Weights of a small CTC audio transcriber.
Model: 11.2M parameters, log mel input, arch transformer, norm layernorm, activation silu, moe soft, num experts 8, layers 6, width 384.
Training: nadamw at rate 0.0007, batches of 256.
Data: trained on two synthetic voices taking turns or overlapping, over music, noise or silence, 26041 training examples, 149.4 epochs.
Rows from block 2, named by matrix and row number. Rows with one number belong to one attention dimension. Each number is 200 + 30 x the weight over its row's rms, rounded and kept within 0 to 999. All counts start at 0. After the name is the row's rms in percent of the matrix's.
# q: attention query (model.blocks.2.attn.q.weight, 384x384), inputs 256-383
# k: attention key (model.blocks.2.attn.k.weight, 384x384), inputs 256-383
q.291,096,200,198,222,208,206,220,214,202,200,196,186,204,248,211,109,225,203,196,185,198,230,234,190,269,293,223,213,193,185,136,200,201,198,160,239,222,230,200,174,152,221,199,202,227,128,244,163,200,196,215,199,250,198,233,219,203,212,271,201,181,201,196,297,193,206,257,176,199,201,231,196,196,198,209,205,191,198,215,221,188,198,198,197,230,199,206,206,199,203,207,200,217,200,197,200,271,201,199,188,193,208,291,197,199,186,199,210,205,182,205,153,182,209,199,205,198,217,247,202,167,297,209,226,189,205,198,202,179
k.291,099,202,204,273,204,256,283,192,231,267,199,242,200,186,201,205,209,206,209,199,231,145,200,228,119,180,201,198,166,197,240,172,216,198,252,196,235,199,249,213,234,199,200,168,193,127,164,200,192,202,123,201,195,201,214,197,252,194,191,108,201,200,176,189,228,208,204,193,179,196,203,186,167,194,195,199,256,188,201,192,199,151,222,192,191,211,209,197,222,200,196,162,196,199,269,207,225,212,200,210,186,203,223,198,208,198,186,184,189,212,200,209,203,189,230,192,204,187,201,222,207,203,205,189,189,199,167,167,192
q.292,079,197,260,197,197,201,265,207,203,189,205,197,211,140,210,271,189,204,168,134,237,194,200,195,181,192,182,199,236,252,274,225,202,208,207,209,195,116,186,222,205,134,203,170,226,199,194,290,190,190,206,331,192,203,166,135,209,63,200,197,210,191,196,128,222,200,182,223,197,125,208,195,187,180,199,177,162,220,201,204,187,175,208,204,183,213,186,187,237,197,208,185,205,179,217,170,135,200,208,204,200,203,196,194,202,195,200,186,196,267,205,262,165,207,219,196,219,75,169,272,197,200,201,204,199,212,217,202,191
k.292,088,203,194,169,186,196,192,200,220,87,198,200,180,181,192,197,148,192,198,201,221,195,169,207,198,209,201,200,199,201,191,166,216,185,220,224,239,204,222,240,190,227,220,251,195,192,174,150,207,196,217,244,208,206,184,187,246,300,204,204,185,214,272,194,257,217,161,211,233,189,227,198,189,200,200,129,192,200,195,193,215,199,204,171,250,174,196,196,208,201,194,217,241,205,225,200,186,206,199,197,183,195,206,198,183,235,201,203,223,182,195,206,204,200,199,203,194,198,207,142,190,186,216,195,296,226,211,182,180
q.293,073,200,232,237,200,194,193,205,198,201,226,196,186,198,199,294,195,198,234,203,202,199,199,199,157,197,169,198,213,311,242,179,193,202,209,117,196,201,192,268,205,137,179,198,119,201,99,201,199,200,174,200,157,210,200,170,194,194,211,207,203,200,200,163,203,204,122,198,200,168,200,218,274,208,188,199,201,201,170,175,274,142,268,201,186,203,199,204,205,196,207,202,154,200,138,174,115,195,209,197,206,190,171,200,200,210,143,204,197,229,211,233,198,97,213,198,218,196,200,195,305,189,194,198,210,136,201,201,206
k.293,087,203,202,211,255,200,209,201,195,218,189,143,198,212,198,195,170,239,186,201,196,224,199,208,297,200,214,202,203,209,226,216,195,230,216,200,173,190,187,191,200,222,230,192,226,182,191,201,201,188,173,195,195,115,196,218,202,209,196,242,189,165,198,200,206,199,192,203,190,201,193,263,214,162,190,224,188,205,191,174,210,222,202,241,216,201,192,223,166,193,203,209,194,281,148,232,201,233,194,186,195,148,173,205,200,139,252,195,203,203,240,159,211,200,214,261,230,268,192,179,204,211,172,210,223,169,211,192,195
q.294,087,213,190,200,191,198,204,189,195,192,198,205,208,266,208,197,208,191,161,200,216,211,200,303,196,195,216,205,194,233,279,216,196,203,202,194,232,232,192,200,209,165,222,198,278,205,196,203,187,168,197,201,182,221,199,243,201,180,208,200,210,203,196,199,199,247,228,198,207,193,200,200,208,168,190,191,121,231,169,301,271,191,196,183,196,185,198,219,195,225,178,185,144,207,225,210,191,157,204,169,196,201,201,201,211,175,199,207,203,190,264,188,197,194,199,200,175,213,196,183,232,204,120,200,221,191,199,243,116
k.294,098,148,181,195,192,186,189,194,195,194,192,207,189,208,251,294,172,161,208,239,206,172,156,116,188,105,198,213,200,250,243,207,198,211,193,126,214,202,200,212,199,179,197,190,198,207,204,268,177,207,207,195,147,222,213,200,171,173,200,187,214,201,194,194,199,200,198,190,163,194,175,193,200,266,187,180,200,152,201,212,215,201,246,181,195,183,193,220,198,202,198,111,205,226,206,203,200,181,199,198,209,200,212,200,186,205,203,222,169,198,196,208,185,197,198,193,196,153,232,207,207,200,160,191,239,212,206,210,185
q.295,081,228,199,196,219,232,192,191,197,234,198,189,193,194,243,139,213,198,179,202,202,220,202,205,201,199,226,216,197,195,139,199,192,220,223,206,200,228,216,196,206,234,211,219,202,192,250,196,183,226,198,166,201,120,204,200,191,210,176,171,179,201,207,280,197,103,200,204,201,210,158,199,159,257,209,195,252,130,274,189,226,197,188,220,222,200,284,218,163,164,209,233,197,205,268,243,237,212,220,218,150,182,179,178,199,216,212,172,200,167,177,163,217,190,198,225,128,237,199,194,301,223,228,243,167,248,206,186,185
k.295,090,166,216,202,273,317,220,217,156,198,193,199,249,199,212,181,196,200,188,250,205,215,197,193,220,249,200,199,188,203,145,200,169,197,196,237,206,202,144,201,199,187,146,166,198,248,197,198,199,195,200,199,212,272,172,194,204,253,218,206,207,173,248,192,196,190,199,195,170,203,193,253,204,223,125,203,201,201,246,199,155,192,201,68,226,197,203,197,163,181,209,222,206,168,258,202,198,195,199,212,207,206,198,172,234,198,178,172,171,199,198,182,208,203,194,138,191,200,194,202,237,209,208,230,202,201,196,299,201
q.296,094,192,196,194,269,211,194,201,194,224,193,198,209,200,212,201,198,206,200,210,197,215,200,196,201,140,250,199,188,199,89,205,198,208,180,243,200,200,119,63,207,214,195,204,247,199,224,196,177,204,223,182,201,177,202,205,175,197,178,201,205,219,196,340,163,145,203,200,205,213,200,197,208,213,203,193,203,199,273,204,215,196,175,207,205,199,252,255,138,179,199,209,222,209,245,218,249,199,199,201,188,205,169,198,199,201,244,209,196,176,193,136,235,200,175,190,23,309,193,161,201,300,208,209,117,197,199,195,200
k.296,096,173,210,198,200,227,211,222,169,298,223,196,298,280,218,199,228,220,182,244,205,183,213,202,202,179,186,201,200,228,193,199,184,202,195,208,148,211,199,111,212,187,202,181,226,199,205,205,200,201,209,183,199,210,207,198,222,198,175,208,227,225,251,217,200,213,197,199,200,229,207,194,131,185,191,196,285,200,203,199,201,204,260,207,199,200,196,202,200,185,209,147,187,173,198,214,209,200,170,234,174,176,135,214,269,204,198,182,197,279,165,203,238,196,199,122,192,184,194,204,279,209,203,202,190,205,186,249,203
q.297,097,211,218,148,212,194,41,200,204,206,211,218,196,199,126,294,188,188,197,210,207,172,150,161,198,201,156,105,247,220,201,208,221,203,205,174,175,187,196,209,200,198,192,116,189,197,146,203,185,141,180,201,196,197,198,205,196,189,145,259,215,208,189,190,169,202,192,231,164,198,218,230,243,200,160,200,188,203,208,205,176,206,237,165,186,211,133,152,204,240,194,206,198,190,194,228,153,201,185,199,267,257,201,201,160,205,196,191,227,211,185,197,232,200,164,189,254,168,176,194,227,179,192,200,218,202,223,203,252
k.297,100,203,197,197,202,128,198,215,216,195,208,199,199,203,172,219,204,228,208,207,172,202,203,175,222,197,171,176,203,209,201,208,200,218,206,195,200,210,190,224,177,189,198,266,217,189,268,186,209,198,203,216,212,152,204,200,200,234,198,261,202,158,199,202,203,146,196,205,273,232,203,205,201,200,197,215,198,204,197,184,223,189,193,232,151,302,180,179,186,199,224,202,210,176,198,201,220,204,209,238,210,199,218,205,181,220,193,213,193,205,201,242,206,247,193,209,230,226,207,165,200,221,156,196,199,194,256,223,201
q.298,109,219,194,196,198,166,192,218,200,194,200,179,209,192,166,267,234,201,197,183,271,200,295,201,203,184,171,219,174,266,203,190,197,206,214,211,174,175,199,290,212,192,185,241,200,196,223,285,200,249,201,199,200,217,206,114,194,117,212,183,205,200,229,216,203,201,179,188,203,175,248,123,197,144,199,175,199,216,248,201,200,203,239,254,223,204,176,105,197,190,200,175,200,236,202,186,207,169,207,201,223,219,282,286,196,209,152,310,134,219,190,194,197,211,185,195,230,142,178,233,198,235,241,150,199,212,198,197,195
k.298,079,197,200,202,210,213,205,203,200,201,209,209,205,167,141,201,203,205,173,201,216,174,197,182,195,195,203,254,199,199,238,200,212,242,155,160,203,132,238,140,211,203,201,189,201,141,146,198,205,201,185,196,200,170,224,264,200,203,190,191,254,244,361,166,200,200,188,200,200,147,230,190,252,129,198,186,170,197,200,215,329,246,243,200,200,218,186,231,205,199,201,198,214,200,200,209,124,211,213,176,200,195,211,208,185,206,214,196,222,212,203,200,186,198,192,201,296,171,208,203,196,200,182,209,170,162,201,200,198
q.299,088,149,194,166,169,179,189,152,171,113,193,197,193,190,257,229,211,177,204,94,195,179,171,200,109,203,192,191,127,200,209,160,206,214,201,183,198,154,174,217,205,171,200,194,201,194,239,188,198,199,191,206,115,197,205,202,203,146,173,201,201,189,218,144,230,188,224,242,227,149,210,202,140,207,204,164,216,145,129,155,197,206,187,190,178,202,211,255,199,201,218,179,204,241,217,200,201,200,197,203,204,202,183,191,188,200,195,187,214,224,211,206,130,201,204,196,181,176,186,216,194,135,191,190,187,122,197,231,215
k.299,106,159,202,193,174,171,200,199,171,152,261,191,200,217,188,200,191,240,177,197,157,198,201,147,198,211,185,238,201,207,203,199,176,229,193,198,186,189,204,189,187,203,202,205,166,305,197,242,79,205,208,213,201,212,197,232,176,217,208,196,201,190,239,147,191,229,175,201,200,207,209,202,222,242,174,203,176,201,174,208,211,203,199,188,206,201,179,199,198,200,192,221,245,207,175,204,315,203,180,207,206,208,181,195,203,180,205,287,218,178,217,191,87,200,173,178,215,195,181,163,203,204,230,200,219,240,184,198,225
q.300,091,188,203,202,229,271,242,218,199,182,206,212,244,217,231,206,236,237,255,134,163,204,169,199,248,251,237,199,190,186,214,204,242,197,173,213,205,193,139,146,150,217,188,184,212,181,207,155,201,190,262,202,203,188,173,202,190,252,195,201,274,236,206,193,198,201,198,183,199,195,284,190,228,239,200,196,200,192,199,308,168,200,199,184,198,211,200,203,196,205,200,199,209,165,142,150,208,209,214,209,155,207,198,136,223,174,198,153,253,182,222,201,163,211,189,201,280,205,200,199,170,176,237,201,185,196,173,209,192
k.300,116,205,202,297,224,204,196,198,186,207,165,197,201,247,231,192,230,289,287,193,175,250,227,236,197,221,198,200,205,145,195,175,208,153,205,239,189,179,190,274,205,179,207,179,203,136,191,196,165,204,176,202,202,182,203,202,201,208,189,189,180,183,139,200,236,261,134,198,198,208,210,211,207,200,195,245,350,161,192,144,172,149,177,231,199,205,243,172,201,209,80,201,198,196,201,176,308,212,195,190,157,165,187,205,203,197,182,203,180,209,182,206,203,198,231,199,200,260,210,171,213,199,206,197,178,275,199,149,183
q.301,102,292,203,190,201,199,217,202,204,201,198,219,202,197,207,88,253,205,195,181,203,198,196,199,241,200,193,221,196,153,220,197,201,202,189,219,196,269,261,201,192,210,209,203,195,155,195,194,304,206,201,185,208,202,237,206,183,252,264,200,173,203,199,200,202,191,196,196,193,199,227,187,178,196,201,207,184,177,195,247,169,199,198,170,238,210,302,198,200,165,162,202,194,146,157,212,312,202,192,197,65,218,212,199,260,198,200,179,205,190,198,196,153,209,225,209,213,200,210,254,146,180,297,242,197,231,194,196,154
k.301,097,216,201,252,192,234,213,195,232,203,200,213,205,199,201,162,170,232,198,200,180,205,205,250,197,232,151,213,202,200,200,193,139,178,220,200,298,206,195,206,194,198,203,173,158,146,167,142,215,205,132,242,231,200,189,187,213,204,227,181,174,157,194,200,198,188,207,170,178,198,216,199,209,219,270,200,201,195,121,176,199,124,159,200,205,192,306,200,204,200,204,200,173,156,207,192,213,274,193,203,189,200,218,190,211,173,197,188,206,194,212,167,213,200,200,200,203,201,160,209,237,187,200,209,215,203,200,191,200
q.302,108,205,202,181,111,197,201,195,201,187,205,216,209,199,196,153,222,197,186,200,199,195,201,198,200,196,195,204,198,179,240,190,197,213,199,198,204,241,209,237,172,199,231,200,158,200,215,182,273,197,194,218,208,203,203,244,215,225,211,201,104,134,216,199,200,206,330,187,199,206,271,176,207,154,214,201,197,195,142,197,178,201,200,180,201,197,197,216,229,201,209,202,192,176,194,229,241,226,152,191,204,199,215,201,198,176,200,194,322,223,234,188,198,249,209,205,206,145,199,229,196,150,201,200,199,198,170,236,208
k.302,107,205,187,229,124,192,202,157,268,76,210,252,196,143,141,199,204,167,245,240,180,137,194,193,152,196,207,202,189,188,274,141,239,178,180,187,203,237,224,246,189,182,187,233,155,217,193,218,199,206,186,203,197,214,212,195,214,199,240,188,161,187,189,190,198,194,209,185,179,197,218,183,243,273,234,210,141,192,187,212,195,210,162,198,128,238,186,212,209,194,169,204,205,110,198,187,213,205,201,221,189,248,270,170,199,196,203,188,219,195,197,234,202,218,187,176,208,205,176,202,158,184,139,183,216,245,199,210,199
q.303,094,168,191,204,202,202,194,199,219,266,198,197,189,171,214,214,198,189,212,199,177,203,201,268,190,206,212,182,182,269,193,279,191,170,194,199,195,209,165,185,200,195,202,190,198,207,138,144,120,197,143,198,178,202,217,154,147,202,134,236,206,192,225,277,218,195,210,200,199,208,209,198,283,272,210,200,208,198,195,213,268,215,133,138,200,202,217,304,195,207,201,174,176,201,236,196,201,196,270,218,194,208,200,210,198,290,234,205,173,190,193,208,195,199,189,218,216,224,215,170,218,200,209,191,226,198,197,202,195
k.303,093,225,213,200,203,201,195,252,200,196,197,203,166,221,305,201,203,188,233,200,198,205,198,231,206,223,203,201,308,158,185,203,212,190,136,174,170,146,185,177,333,274,198,171,225,180,195,192,224,208,200,196,191,194,199,196,176,204,207,198,161,108,192,205,201,247,202,183,188,200,177,199,203,209,177,203,195,203,197,211,200,286,190,186,210,187,221,235,200,196,193,177,191,213,169,173,195,218,197,82,179,206,196,212,314,221,203,202,209,199,218,183,190,201,190,204,175,216,243,202,208,184,217,244,151,150,155,196,201